A small masked image model, trained from scratch.
Model: 3.03M parameters, 48-pixel images, arch swin, norm layernorm, activation squared_relu.
Data: 147500 training examples, 2.5 epochs.
Rows from block 10, named by matrix and row number. Rows with one number belong to one attention dimension. Each number is 50 + 10 x the weight over its row's rms, rounded and kept within 0 to 99. All counts start at 0. After the name is the row's rms in percent of the matrix's.
# q: window attention query, key and value (stacked) (model.blocks.10.attn.qkv.weight, 576x192, the q third), inputs 0-191
# k: window attention query, key and value (stacked) (model.blocks.10.attn.qkv.weight, 576x192, the k third), inputs 0-191
q.74 104:29 47 61 51 30 80 58 61 40 61 52 38 53 59 40 65 53 50 48 41 38 57 64 54 42 51 60 61 54 67 39 64 58 56 56 58 52 75 56 65 46 63 61 54 55 53 70 66 43 50 56 44 54 50 42 42 51 35 52 49 46 33 46 63 55 47 61 49 46 56 73 62 44 62 39 42 51 27 57 53 65 62 55 44 45 54 32 61 66 41 36 51 40 35 53 52 55 28 48 64 56 47 48 44 47 49 51 61 61 55 56 45 33 44 45 51 64 57 42 43 49 44 42 55 48 59 40 54 45 51 65 68 49 48 44 55 36 49 41 37 67 71 43 61 55 63 38 46 43 40 44 48 36 41 50 50 39 39 52 37 62 36 55 45 40 41 52 58 38 49 40 48 48 43 48 57 39 53 48 39 52 55 39 33 35 70 63 32 38 44 45 52
k.74 104:46 47 56 53 37 66 72 40 69 57 25 57 48 64 47 66 58 47 41 50 40 74 61 67 54 39 48 32 55 57 79 54 42 60 35 58 50 57 45 56 47 53 46 46 47 64 44 49 47 57 42 48 40 36 44 48 55 40 33 69 68 59 47 58 49 52 57 54 39 56 54 36 72 46 59 64 46 44 62 44 61 50 56 45 50 44 57 52 50 38 25 60 45 39 55 50 52 32 50 34 58 40 62 47 61 55 70 49 53 48 45 44 35 60 53 57 45 44 35 55 57 32 41 57 43 48 53 65 47 47 64 54 47 38 40 47 59 66 47 36 49 70 48 52 38 46 65 41 48 51 62 56 41 45 51 44 40 51 46 59 64 69 42 44 47 34 49 38 44 50 40 43 41 49 59 51 48 37 51 40 47 37 49 46 40 64 68 40 45 50 43 29
q.75 106:33 56 45 48 31 55 49 53 49 51 44 44 50 39 62 49 49 47 89 42 45 49 50 39 53 53 66 37 49 69 51 48 54 48 58 53 49 60 41 49 45 27 47 27 20 42 69 52 59 51 50 70 59 56 46 53 47 49 48 48 52 55 29 65 40 48 49 56 49 60 66 48 51 35 58 55 53 33 48 40 63 38 60 38 55 54 46 41 48 46 45 49 49 35 39 51 46 50 50 58 67 58 65 60 39 64 59 56 63 64 49 43 51 45 45 41 48 60 64 49 66 46 47 57 46 44 49 57 34 38 33 55 49 57 50 52 72 37 63 61 57 60 53 49 42 42 43 49 66 50 55 45 36 51 60 28 56 27 44 40 63 50 56 52 50 41 54 33 44 59 26 47 44 52 38 44 47 50 61 49 61 69 57 43 45 46 60 67 62 47 55 45
k.75 111:57 43 39 45 47 53 67 61 45 55 29 58 58 51 51 61 36 63 57 53 52 55 35 36 55 51 67 51 55 71 59 65 61 51 58 48 48 37 48 47 56 44 34 37 52 52 46 53 35 49 59 54 48 27 63 52 46 53 50 56 71 49 39 33 63 45 60 54 41 49 50 56 35 44 55 48 30 43 51 64 56 50 59 58 74 51 66 61 30 49 55 51 47 36 42 30 50 41 34 54 66 43 47 51 46 52 60 38 47 53 70 68 35 58 65 36 32 48 65 46 39 52 61 80 48 41 40 28 44 46 53 46 44 49 40 55 52 62 50 44 57 37 54 52 48 68 45 53 47 62 52 56 39 57 43 45 48 67 34 54 49 45 44 34 53 48 69 58 43 41 45 41 29 44 57 64 42 51 58 42 53 51 59 61 37 55 44 46 52 50 61 55
q.76 092:52 54 55 52 39 49 47 51 50 42 55 49 23 60 36 46 51 61 45 52 55 39 57 48 47 55 45 47 66 47 58 44 49 50 44 35 37 65 66 44 66 63 37 40 64 33 57 61 55 46 46 44 59 60 33 40 52 52 50 57 35 58 49 60 35 53 57 62 47 61 60 32 49 38 45 36 51 41 32 49 47 48 47 62 50 49 47 42 53 50 73 35 42 49 67 47 44 67 51 50 58 45 46 54 68 55 27 43 63 53 67 45 48 47 48 45 40 40 51 46 77 40 47 53 42 34 57 63 53 46 47 70 55 47 55 54 52 32 46 55 29 49 70 35 68 46 65 48 55 44 39 45 46 57 59 53 66 45 64 42 59 51 33 68 66 44 44 33 56 50 45 45 47 62 62 75 64 43 52 37 45 44 32 45 54 41 51 51 55 50 56 68
k.76 090:54 53 32 43 46 62 55 43 33 57 54 55 44 62 45 39 39 65 44 38 60 53 51 39 61 58 31 57 62 49 31 49 51 47 40 47 53 54 54 61 48 49 42 41 56 44 47 68 39 59 51 29 63 50 56 45 53 52 40 51 36 39 63 58 42 61 63 67 42 47 44 45 55 41 33 54 67 34 55 53 50 40 36 49 66 69 44 46 44 49 63 56 72 49 40 33 58 48 48 67 46 60 48 49 52 46 72 53 53 62 73 55 44 46 45 40 59 45 49 46 67 53 52 52 40 56 57 46 45 40 33 40 50 38 43 52 34 46 59 63 64 70 45 54 37 45 59 46 40 40 55 63 64 35 56 40 58 48 45 53 49 63 43 41 48 63 38 38 70 41 48 62 50 49 58 56 67 71 48 64 40 41 42 51 31 49 49 49 46 31 27 62
q.77 110:57 47 53 59 44 64 58 73 63 46 46 62 52 34 31 60 59 70 45 45 45 51 41 47 56 60 45 48 40 80 56 52 24 42 45 61 38 53 40 44 41 36 48 46 55 46 59 81 55 59 50 62 44 45 43 50 64 62 52 65 55 52 42 56 63 49 55 49 68 57 69 38 58 53 51 43 73 33 61 53 46 54 40 38 63 54 47 68 39 60 38 51 45 34 48 62 50 40 63 51 56 45 66 56 54 51 77 53 39 65 38 47 46 52 52 54 61 56 54 39 50 49 31 33 55 37 53 59 56 54 47 54 55 37 47 45 52 39 47 35 53 55 49 42 39 57 31 52 55 40 35 55 44 41 58 51 43 23 34 43 53 50 55 38 47 52 48 48 28 44 49 52 57 55 39 53 59 39 63 51 37 41 37 48 37 48 54 54 52 49 43 54
k.77 109:49 36 43 54 45 59 47 47 61 60 48 51 64 40 32 47 43 58 64 51 29 59 41 44 60 42 36 49 43 61 80 80 55 47 47 52 42 52 41 49 57 36 39 45 52 63 49 54 37 49 38 70 44 43 36 43 55 47 55 48 68 56 46 61 62 49 63 42 61 52 48 48 46 40 59 51 53 38 42 48 69 23 67 35 59 64 45 72 50 51 27 64 66 38 57 51 55 44 64 58 48 55 68 44 51 51 50 64 26 51 31 41 46 53 52 53 56 60 46 46 46 55 36 55 54 38 29 54 54 56 60 39 39 52 38 51 43 54 70 30 42 53 53 49 43 61 60 45 51 48 38 43 51 39 46 48 41 55 47 55 54 47 62 51 50 42 47 55 31 64 44 52 49 54 37 51 67 57 42 44 53 70 26 44 50 45 51 51 49 62 52 50
q.78 096:46 42 52 48 43 53 46 45 57 61 44 44 45 41 48 38 49 51 50 56 37 54 47 25 55 52 50 45 45 51 42 54 54 51 57 51 42 65 52 46 52 50 46 66 44 61 59 50 36 28 77 58 43 51 62 62 44 49 51 47 59 43 54 37 60 49 55 55 52 45 51 49 59 41 51 47 57 49 45 59 57 61 51 32 56 57 25 50 49 31 39 45 51 37 58 51 44 44 53 56 44 41 49 44 46 39 41 62 34 72 52 67 74 36 58 33 35 71 55 48 40 57 62 39 43 48 54 34 62 51 45 56 59 43 47 55 53 50 59 70 55 55 57 60 27 49 46 69 69 50 52 33 58 46 51 40 58 50 49 45 46 43 52 44 39 31 41 35 32 56 50 61 49 49 38 44 44 63 66 45 57 87 62 73 44 34 38 53 69 55 50 53
k.78 094:59 31 46 48 42 45 63 53 52 59 43 52 51 50 61 46 48 45 47 51 59 44 32 53 52 33 22 49 50 50 49 59 61 46 47 55 42 44 50 53 38 43 41 60 63 63 51 71 41 36 59 59 42 36 71 49 67 45 50 49 49 48 34 48 46 49 53 67 68 47 39 51 68 57 51 39 34 61 40 69 39 51 54 42 43 49 61 46 42 47 38 63 33 52 63 61 43 45 44 54 64 56 38 36 75 43 40 57 27 39 52 55 62 41 43 57 59 55 40 45 46 61 56 47 53 54 56 42 45 50 47 53 47 56 29 58 57 40 50 61 49 51 38 66 55 49 41 67 53 79 42 52 59 33 36 73 56 61 52 51 40 58 44 36 55 32 49 62 41 50 52 42 45 40 48 56 27 43 59 74 47 42 62 48 40 47 55 49 58 59 67 48
q.79 116:49 53 56 54 52 47 37 41 62 40 22 46 51 62 39 60 62 63 32 46 57 47 42 57 59 50 50 56 47 53 45 44 39 59 47 66 46 51 54 45 61 68 59 67 58 32 25 59 54 62 39 59 43 49 30 49 34 58 70 42 54 47 52 66 47 53 45 23 60 75 30 46 72 48 36 55 64 56 62 51 21 54 50 48 61 41 43 49 48 62 42 59 53 51 51 50 44 61 56 46 67 42 58 43 55 60 51 56 50 36 54 65 52 57 48 45 53 37 53 51 52 48 45 55 51 50 52 51 46 29 56 42 57 51 63 30 54 53 62 53 52 43 57 45 40 36 76 63 61 58 35 46 51 57 62 52 30 53 37 50 50 50 44 47 52 51 45 46 53 39 57 50 63 42 59 37 58 30 50 51 46 24 55 41 42 48 34 48 53 47 58 50
k.79 113:62 54 60 46 44 31 53 47 48 48 40 52 51 50 52 38 68 38 68 52 54 58 52 41 56 64 45 52 51 47 39 47 58 61 50 35 60 40 53 52 52 34 57 29 30 54 37 60 32 58 42 62 35 56 53 49 35 39 68 29 48 28 56 61 55 49 57 46 41 48 48 67 51 37 41 48 51 63 61 52 62 63 52 61 58 53 41 48 42 59 44 57 51 55 48 67 48 62 51 33 57 53 56 56 24 39 31 58 47 44 56 35 49 50 41 54 48 62 40 40 56 63 41 38 48 47 44 38 50 33 56 60 37 49 80 55 49 63 39 53 55 60 50 39 57 46 63 46 63 48 35 46 49 44 57 53 27 40 60 48 65 51 49 74 42 52 43 51 48 36 31 62 63 37 65 68 50 64 50 62 54 53 48 41 52 50 69 49 46 53 42 43
q.80 098:61 54 24 39 53 68 56 62 50 55 37 43 39 61 43 55 54 48 53 57 57 43 62 37 55 50 50 54 54 57 49 47 36 41 46 68 45 68 50 35 36 73 53 62 52 52 64 47 44 45 74 57 50 74 29 39 40 43 50 58 45 49 48 65 32 51 68 48 29 68 43 50 44 27 38 54 51 47 35 60 55 75 56 54 65 49 52 54 54 47 54 42 44 44 42 43 41 32 61 43 60 33 49 43 43 57 37 54 53 66 63 64 43 39 55 48 42 52 55 61 53 49 49 64 46 47 36 41 60 49 44 44 50 41 62 52 60 42 47 55 54 43 51 36 60 31 56 43 59 39 43 39 62 35 43 56 62 52 42 36 68 44 54 52 50 55 60 37 48 49 66 46 44 44 61 62 45 41 56 49 58 51 42 42 44 22 57 51 64 56 50 59
k.80 104:30 64 54 39 56 44 60 36 49 42 43 42 54 66 62 38 52 52 44 46 60 46 35 50 45 41 35 47 50 55 39 49 63 57 57 46 50 51 64 39 61 56 44 42 51 60 54 49 41 64 60 55 54 58 49 66 66 37 42 39 60 45 52 56 59 38 47 71 34 17 56 52 44 60 53 54 43 29 49 52 42 55 49 31 70 63 53 53 50 40 25 52 34 62 48 57 39 40 70 53 64 45 47 52 68 51 56 52 41 73 62 48 33 43 44 42 36 55 47 36 56 48 62 37 42 50 64 48 32 32 43 36 49 41 52 53 56 56 55 57 68 62 34 64 54 51 63 66 43 47 43 49 46 31 60 52 55 50 49 56 50 49 53 54 43 45 49 44 48 51 37 52 35 43 60 62 45 59 51 50 43 38 37 54 56 63 69 30 56 44 55 65
q.81 129:55 46 42 51 53 40 48 57 40 36 43 45 51 47 39 45 52 46 49 44 51 61 47 47 63 56 39 60 40 35 38 55 52 46 42 43 72 33 57 42 57 33 50 46 48 48 43 59 45 57 50 52 42 45 55 55 40 51 59 54 75 64 42 52 37 52 50 53 58 37 53 57 70 66 48 38 34 51 48 49 60 50 59 34 52 51 66 49 38 17 49 36 45 45 57 47 54 45 57 51 40 64 61 39 54 58 49 39 73 37 43 49 58 44 73 52 41 65 36 36 46 48 49 38 54 36 56 51 45 52 38 59 54 47 42 45 55 56 57 74 52 52 60 40 39 56 47 87 55 39 52 61 57 51 64 33 53 54 62 40 50 50 38 43 51 30 63 50 74 62 51 47 39 40 65 47 63 45 52 53 59 67 52 52 42 29 38 63 56 63 53 41
k.81 126:47 44 31 66 56 57 48 50 45 52 49 46 54 35 57 33 73 63 48 56 51 39 41 48 38 54 56 65 52 58 31 48 69 55 47 48 47 49 57 43 30 58 45 56 49 55 49 68 44 63 57 43 52 50 60 48 35 41 39 48 60 44 44 36 54 56 66 48 41 58 75 44 59 66 37 43 47 61 36 57 44 33 58 56 46 42 40 60 45 23 46 65 36 50 49 43 39 56 55 65 46 46 56 51 45 49 25 57 47 45 48 57 50 59 54 57 72 56 42 44 48 50 42 36 57 50 42 37 39 52 39 57 60 52 31 57 56 61 40 59 56 40 59 46 38 63 54 63 63 47 46 44 52 49 41 61 46 47 70 40 62 52 29 43 56 45 49 32 71 41 58 33 45 42 71 53 51 37 41 45 57 55 65 57 48 40 66 57 54 62 70 52
q.82 118:49 54 61 60 55 42 51 37 47 51 30 50 43 70 48 57 55 47 58 42 37 52 58 41 42 45 43 47 35 37 56 53 55 48 32 60 56 50 53 57 39 63 39 38 35 49 45 42 41 56 68 34 42 52 60 65 40 46 61 71 53 46 31 53 54 45 38 50 45 37 52 63 60 49 65 59 42 61 51 49 48 51 61 47 58 30 42 60 46 48 38 62 55 58 52 52 48 57 55 55 46 22 58 69 66 51 59 56 48 59 42 55 53 42 62 50 51 38 35 43 52 53 43 64 46 49 68 39 48 57 45 53 47 60 51 59 85 60 42 34 29 60 40 58 43 40 36 42 60 56 67 42 65 46 62 71 44 41 46 46 50 37 40 72 52 44 43 43 55 63 30 47 52 42 50 49 53 56 31 62 57 30 41 52 37 57 58 52 54 48 41 59
k.82 108:44 61 67 45 30 57 55 44 57 37 36 47 42 52 43 63 40 33 42 56 65 49 42 60 49 56 59 49 54 32 65 61 37 51 53 55 57 46 43 69 45 62 23 52 51 52 55 61 39 35 63 35 70 58 44 58 45 48 58 42 58 58 66 57 48 38 34 41 44 65 63 66 38 48 46 52 53 52 36 40 37 39 53 47 44 53 56 67 63 58 59 57 55 34 44 65 60 39 54 57 41 39 43 60 55 37 40 56 64 42 45 37 50 52 35 43 47 63 29 43 72 58 41 62 55 51 52 53 69 68 33 43 43 85 45 49 66 41 32 49 55 43 50 49 35 40 46 55 45 53 45 60 55 35 54 50 43 60 48 38 46 36 44 51 48 52 49 50 43 62 56 46 33 44 43 54 53 44 50 55 67 52 49 49 44 58 49 66 50 40 55 53
q.83 108:59 52 50 55 56 49 59 50 31 33 44 46 52 58 51 47 48 55 33 58 43 27 63 43 45 47 48 56 47 24 46 71 56 39 44 35 70 50 67 44 54 40 56 50 46 56 41 60 49 51 34 50 53 76 39 47 25 36 60 32 65 51 63 59 40 43 47 43 51 37 59 41 56 59 37 43 70 42 49 29 39 50 65 56 32 56 48 50 55 58 53 25 49 52 73 49 56 40 52 55 47 45 55 56 50 35 48 39 54 53 52 54 41 49 49 56 51 42 60 41 63 60 53 47 56 53 50 69 47 52 29 56 62 36 50 52 53 49 31 51 48 58 56 63 60 49 46 62 56 47 57 42 39 62 65 45 45 53 52 68 53 29 58 57 68 47 62 49 64 59 52 48 45 64 52 49 50 37 41 58 65 47 37 38 59 56 54 41 42 33 51 65
k.83 105:45 54 41 41 47 43 53 51 52 41 45 49 40 53 63 44 46 68 44 45 46 34 60 53 60 50 65 64 31 59 64 55 48 41 44 42 52 53 48 55 47 57 53 51 57 59 43 45 43 63 42 48 64 57 58 48 34 53 44 60 36 40 77 41 54 40 51 36 40 63 57 62 60 40 54 58 53 39 34 55 51 40 51 36 40 51 34 34 36 56 39 52 50 43 57 41 43 61 37 69 56 53 60 55 26 71 41 57 46 62 65 49 42 59 48 64 61 42 48 32 57 51 48 58 60 50 54 49 49 58 44 36 49 47 72 59 38 37 26 49 37 52 38 49 49 42 62 34 41 49 56 58 62 46 58 55 49 45 62 58 43 78 69 58 56 48 54 33 56 45 58 37 35 55 57 45 56 47 70 61 54 30 58 68 65 41 60 55 55 40 47 35
q.84 126:42 36 49 48 53 42 49 41 55 52 61 41 56 37 49 51 48 54 37 48 39 55 52 41 50 70 50 62 53 38 51 56 33 46 67 29 47 45 52 49 36 49 50 62 40 42 52 63 48 48 77 43 56 54 49 49 56 28 68 36 42 40 59 58 38 31 34 56 46 45 49 52 56 48 46 51 50 49 66 47 53 35 46 61 58 58 29 54 51 36 34 67 58 52 62 47 33 49 55 53 23 66 71 48 30 42 37 44 44 63 54 61 52 48 45 53 40 35 40 54 52 51 40 37 48 42 44 56 68 63 59 43 46 54 49 57 48 31 70 61 44 52 42 48 42 43 74 61 58 54 44 47 44 54 66 55 45 53 51 52 49 69 55 60 57 54 37 60 42 64 56 64 62 38 39 56 52 46 67 49 45 52 55 57 44 25 65 45 71 57 48 57
k.84 118:37 27 39 35 49 45 53 52 51 59 60 44 57 68 36 60 53 38 46 48 39 43 54 44 54 53 59 47 43 51 31 56 54 49 48 42 60 39 55 48 45 51 38 57 54 43 32 59 68 42 44 63 56 55 43 29 57 30 68 55 60 54 46 58 37 58 63 54 56 50 39 57 55 53 60 42 63 38 58 69 50 51 54 36 43 48 52 44 58 39 36 49 51 34 54 74 55 62 57 47 52 55 68 33 25 43 49 52 40 53 47 53 42 52 65 32 45 38 40 70 35 60 41 56 44 50 43 52 50 45 47 45 72 69 37 38 52 43 47 65 58 61 45 54 59 48 47 60 51 52 41 74 45 61 64 61 39 45 49 42 51 55 36 42 44 43 39 59 45 53 51 48 28 45 60 52 63 65 38 73 43 52 59 58 57 37 38 49 65 52 48 46
q.85 107:47 48 51 49 42 43 39 32 35 62 48 44 64 56 57 52 61 50 56 43 49 43 65 45 56 43 48 19 57 57 45 37 53 65 47 45 49 51 60 51 43 49 39 32 52 60 52 42 29 43 55 38 42 51 50 45 51 55 47 56 39 58 47 62 49 56 51 73 46 49 36 38 40 51 70 38 41 50 65 41 75 67 51 56 52 43 43 46 61 53 49 38 42 28 60 46 62 32 38 59 59 61 56 43 55 57 58 57 48 58 51 52 33 45 51 56 52 54 70 57 61 74 46 29 60 53 52 48 43 52 43 41 43 50 61 55 37 50 60 46 42 37 41 55 67 57 52 40 52 44 68 65 61 44 40 42 44 46 56 51 54 26 62 66 49 47 52 39 36 62 49 42 68 54 27 69 49 41 55 64 44 53 43 37 56 47 41 69 40 60 56 61
k.85 108:56 44 41 44 47 42 60 51 73 52 51 53 45 47 41 63 54 49 58 51 45 46 55 48 58 51 70 49 53 58 26 48 43 45 36 43 59 40 41 48 38 54 46 48 45 61 54 39 37 62 50 51 60 49 46 37 37 59 47 49 60 45 48 65 52 51 54 63 42 55 54 55 47 57 67 58 49 30 48 56 46 47 22 39 57 52 59 56 53 75 42 28 56 44 33 43 62 51 47 55 34 67 28 49 67 42 48 69 42 58 49 57 59 53 46 53 45 61 57 62 52 47 47 30 54 45 53 54 34 68 63 36 49 73 51 62 45 49 43 45 44 47 55 34 45 41 27 40 53 52 59 61 66 45 45 45 47 67 41 58 49 39 56 56 57 42 43 58 40 60 62 36 44 46 42 62 41 52 61 84 50 38 48 50 30 51 62 63 46 44 33 49
q.86 117:47 69 46 41 47 52 49 46 43 49 41 62 65 77 27 50 35 49 46 47 35 57 43 54 63 52 47 67 54 62 65 58 56 46 56 61 58 52 42 37 50 72 54 44 64 59 56 62 31 38 38 37 49 53 56 52 47 48 73 62 59 40 60 53 49 40 60 52 44 45 37 56 46 69 63 33 50 50 64 69 45 44 39 43 42 45 33 58 46 47 50 41 47 54 46 54 53 69 59 39 60 36 44 55 43 54 41 59 62 72 58 50 42 39 51 57 65 47 45 53 61 50 50 47 44 61 64 45 69 59 49 50 61 40 50 44 45 66 35 56 48 44 35 58 44 52 55 51 31 37 23 43 60 58 52 50 30 57 32 41 46 58 41 47 26 61 54 55 49 47 55 50 59 30 46 60 52 50 41 56 48 50 37 37 57 48 46 56 30 49 46 57
k.86 109:60 58 60 58 46 56 62 52 62 35 51 60 40 68 42 54 50 39 64 46 52 37 57 66 52 57 32 40 58 47 61 39 30 52 53 32 42 48 42 38 54 59 67 34 35 29 59 56 56 42 46 42 57 52 55 45 69 47 59 37 44 60 51 56 36 43 35 40 49 46 59 51 55 56 71 45 51 38 56 45 67 38 56 39 55 52 46 55 67 41 60 52 55 52 46 49 57 60 62 50 52 66 46 69 47 44 50 50 39 65 40 55 37 57 43 62 61 63 34 49 66 57 44 46 43 56 42 39 57 51 50 63 55 39 64 41 48 56 56 44 53 33 36 61 44 48 25 60 50 27 44 54 58 32 42 37 30 52 72 47 74 58 47 44 48 43 38 35 56 50 53 42 36 50 49 65 57 55 58 53 43 45 43 45 35 53 57 49 44 51 45 69
q.87 107:40 32 46 53 50 58 62 54 54 66 68 53 64 50 52 61 38 54 34 45 71 48 44 51 70 41 32 60 51 49 43 57 57 56 44 57 62 55 67 44 31 43 48 46 44 39 66 47 64 33 55 42 70 47 29 52 55 49 47 57 61 59 48 73 48 40 50 59 38 35 47 53 35 52 56 59 56 39 39 42 52 52 54 55 27 46 48 49 54 33 60 51 44 67 44 55 51 51 58 45 53 40 55 73 46 55 22 51 60 48 43 45 53 44 44 37 54 39 30 31 64 49 38 37 54 43 59 54 54 63 50 58 64 51 52 52 42 45 49 43 49 69 52 36 54 58 68 60 53 59 38 57 32 49 56 40 57 56 60 39 34 50 54 63 39 62 38 54 67 40 60 43 61 65 51 38 43 35 42 51 48 37 45 48 55 53 54 40 59 37 42 51
k.87 106:35 47 55 28 59 54 51 52 60 48 69 44 46 54 70 47 46 53 40 49 57 60 61 56 49 47 35 59 53 39 37 67 60 81 46 53 53 49 51 45 37 60 44 52 36 42 44 45 50 54 53 46 60 49 44 59 42 40 62 48 40 36 49 54 47 66 39 39 33 52 48 49 21 53 68 44 52 32 44 36 66 54 66 54 57 59 37 41 52 33 49 32 41 50 43 46 41 69 49 59 48 45 53 33 66 48 69 36 59 48 50 37 31 68 60 55 69 55 43 54 57 44 59 62 32 60 43 52 48 47 50 46 45 56 50 50 45 59 66 50 50 52 48 56 34 50 68 51 43 56 59 54 53 69 42 67 49 41 46 52 51 64 61 52 43 47 46 60 56 45 49 45 56 74 61 64 39 43 38 49 58 60 43 50 47 39 44 40 52 48 30 34
q.88 120:56 19 49 77 64 58 52 26 51 59 33 32 41 57 49 38 74 54 34 49 55 45 60 47 53 38 49 67 34 26 55 38 55 46 45 52 39 56 53 47 51 46 58 47 54 57 51 38 41 43 63 57 43 29 48 51 45 61 55 52 50 57 36 40 49 43 45 41 56 53 49 37 60 48 62 40 66 53 53 53 57 63 47 35 47 41 56 43 58 54 32 56 47 58 60 53 58 30 46 58 55 40 45 51 59 42 36 55 35 58 51 64 64 48 60 49 46 42 48 47 60 55 58 60 47 56 52 38 44 58 58 50 55 44 66 54 48 41 50 33 35 47 55 81 58 52 42 49 49 60 49 27 73 60 34 55 31 68 48 60 38 48 51 66 58 38 44 40 44 51 64 51 56 48 53 46 49 57 59 51 47 46 59 57 31 39 56 55 65 50 55 54
k.88 122:52 43 52 48 52 32 49 54 55 41 41 40 42 47 51 61 62 23 52 55 69 46 45 60 36 41 42 73 31 33 54 34 58 41 48 61 55 54 56 43 43 59 36 47 57 64 47 50 52 34 40 43 41 30 66 55 49 66 55 48 62 45 56 66 51 54 31 42 53 54 40 59 57 56 51 35 64 57 39 43 42 64 47 41 49 42 69 60 47 36 49 58 49 36 51 69 59 46 73 36 68 46 46 55 52 44 40 51 45 60 32 57 60 39 35 60 68 42 35 43 61 40 49 55 61 46 54 70 36 49 34 56 49 66 71 43 42 35 47 41 56 54 62 52 47 50 40 52 42 63 55 45 78 52 53 60 57 57 58 48 54 52 48 58 69 57 52 48 45 55 47 53 49 49 29 51 43 47 53 40 41 47 56 46 36 48 60 39 63 47 56 41
q.89 109:61 47 49 56 47 26 59 51 55 36 55 62 47 38 55 52 44 29 68 52 64 52 44 61 43 52 50 38 72 44 39 57 60 54 43 58 57 50 40 42 58 56 38 46 55 50 39 43 58 49 60 59 62 44 48 49 48 41 34 55 52 53 55 54 54 67 41 35 60 50 56 65 61 50 56 50 32 66 26 72 32 42 42 62 56 62 44 51 37 54 63 53 50 49 48 53 49 66 64 35 48 44 37 57 62 48 47 40 51 60 45 58 41 64 53 48 37 54 61 51 41 51 67 47 51 34 47 50 54 39 53 58 52 50 36 53 35 56 48 62 46 62 51 45 23 58 42 63 40 37 33 74 30 39 53 35 66 50 57 51 59 65 49 43 41 47 47 50 34 73 54 53 48 50 44 48 35 54 53 60 50 57 51 62 32 55 46 52 22 38 48 56
k.89 106:62 40 38 60 46 66 46 29 45 55 41 52 63 55 55 48 38 61 61 58 56 51 44 38 29 61 22 37 54 28 63 54 41 62 42 50 35 50 40 51 49 51 78 58 62 46 50 40 47 48 37 52 43 53 59 47 57 31 46 58 51 41 45 39 48 60 52 41 59 53 51 49 47 63 41 52 42 61 46 53 33 42 59 57 53 55 35 23 61 72 52 55 45 69 62 53 41 61 67 48 46 68 48 51 46 49 54 54 66 34 50 48 63 40 38 30 52 68 69 61 43 48 71 56 59 66 52 43 66 51 41 45 45 44 44 49 46 45 58 63 51 56 42 50 47 66 57 54 53 39 44 64 31 42 38 54 59 53 55 53 33 48 44 42 41 53 53 62 63 35 53 49 51 40 44 51 46 57 41 41 53 41 64 58 62 50 45 42 32 50 48 46
q.90 113:54 37 42 68 75 50 60 59 38 62 42 74 63 26 51 44 62 49 46 51 49 48 40 57 51 49 47 62 67 55 50 41 48 52 54 62 46 53 61 30 45 50 61 42 41 29 53 52 37 59 62 56 53 50 58 52 56 69 61 46 49 56 56 69 56 62 56 50 56 54 44 54 57 60 23 62 33 46 34 40 50 43 67 32 34 46 33 38 59 44 54 61 47 49 39 58 45 55 47 53 48 56 55 45 50 58 50 49 36 44 43 59 59 39 58 55 56 38 45 40 51 47 38 48 55 55 62 30 29 50 71 63 49 60 45 40 52 49 51 53 52 51 55 44 55 71 55 70 53 46 37 58 48 42 43 39 39 36 68 44 58 44 42 40 52 57 47 62 25 50 33 46 63 45 43 44 39 59 43 57 59 52 55 58 40 30 41 46 47 47 66 39
k.90 109:42 55 64 51 35 48 46 70 44 52 54 53 55 53 60 56 32 45 46 40 39 58 50 57 56 62 65 35 42 61 67 35 40 79 44 38 35 36 53 37 46 36 76 52 53 45 46 44 36 54 54 44 32 44 55 41 43 50 63 34 62 55 33 61 69 58 44 52 64 58 62 53 60 58 35 60 38 68 58 49 36 47 41 57 59 47 68 39 56 47 55 71 55 60 59 74 51 39 52 41 38 44 60 64 47 59 41 51 28 39 39 32 47 49 60 57 49 63 48 49 41 34 51 55 50 58 55 38 45 43 56 33 39 67 45 44 56 55 58 37 49 51 57 67 49 57 63 50 58 48 56 55 61 60 40 56 60 39 40 38 54 58 52 48 40 54 46 49 32 44 62 34 55 57 49 58 46 39 39 58 49 49 56 59 50 32 47 49 41 52 44 45
q.91 113:36 36 46 38 50 46 43 54 24 52 42 54 53 60 56 34 52 42 53 55 59 54 47 44 30 38 58 56 43 47 59 48 52 59 38 36 55 57 74 40 41 33 74 51 33 62 38 40 54 63 58 53 68 54 57 54 50 49 52 41 43 56 54 42 51 39 69 35 38 55 32 66 67 53 55 60 41 40 41 49 49 60 40 58 66 46 54 50 56 40 44 47 45 57 61 47 54 32 62 47 56 48 42 60 46 58 42 54 64 69 57 46 54 49 43 68 39 38 40 51 60 58 70 56 64 74 45 31 51 44 38 38 41 58 52 43 51 51 37 41 46 51 60 55 45 45 57 35 43 67 59 62 42 49 41 53 50 48 41 66 64 54 45 49 66 54 30 71 38 51 61 57 38 46 39 59 41 43 65 52 68 48 60 41 44 51 44 60 56 51 45 40
k.91 111:50 59 68 54 57 57 46 47 36 59 44 47 41 50 54 42 50 38 48 51 50 51 52 48 50 40 69 47 50 62 53 38 46 55 52 46 62 39 50 62 46 41 61 59 55 39 67 45 65 43 62 50 50 42 73 59 47 51 38 54 48 44 59 37 37 34 48 39 59 40 52 60 49 56 48 48 68 45 27 59 43 61 42 56 52 38 52 44 46 35 58 37 54 43 43 47 26 53 39 36 61 55 50 65 36 49 36 58 69 48 57 34 65 40 52 36 55 68 44 65 64 52 42 63 47 68 41 68 37 24 49 32 44 65 51 43 78 37 61 58 51 34 37 63 55 46 46 48 56 66 63 34 44 63 51 50 57 59 62 47 68 36 53 54 52 49 53 57 52 51 51 54 33 47 53 51 44 45 49 49 50 25 43 57 34 63 52 34 57 45 58 44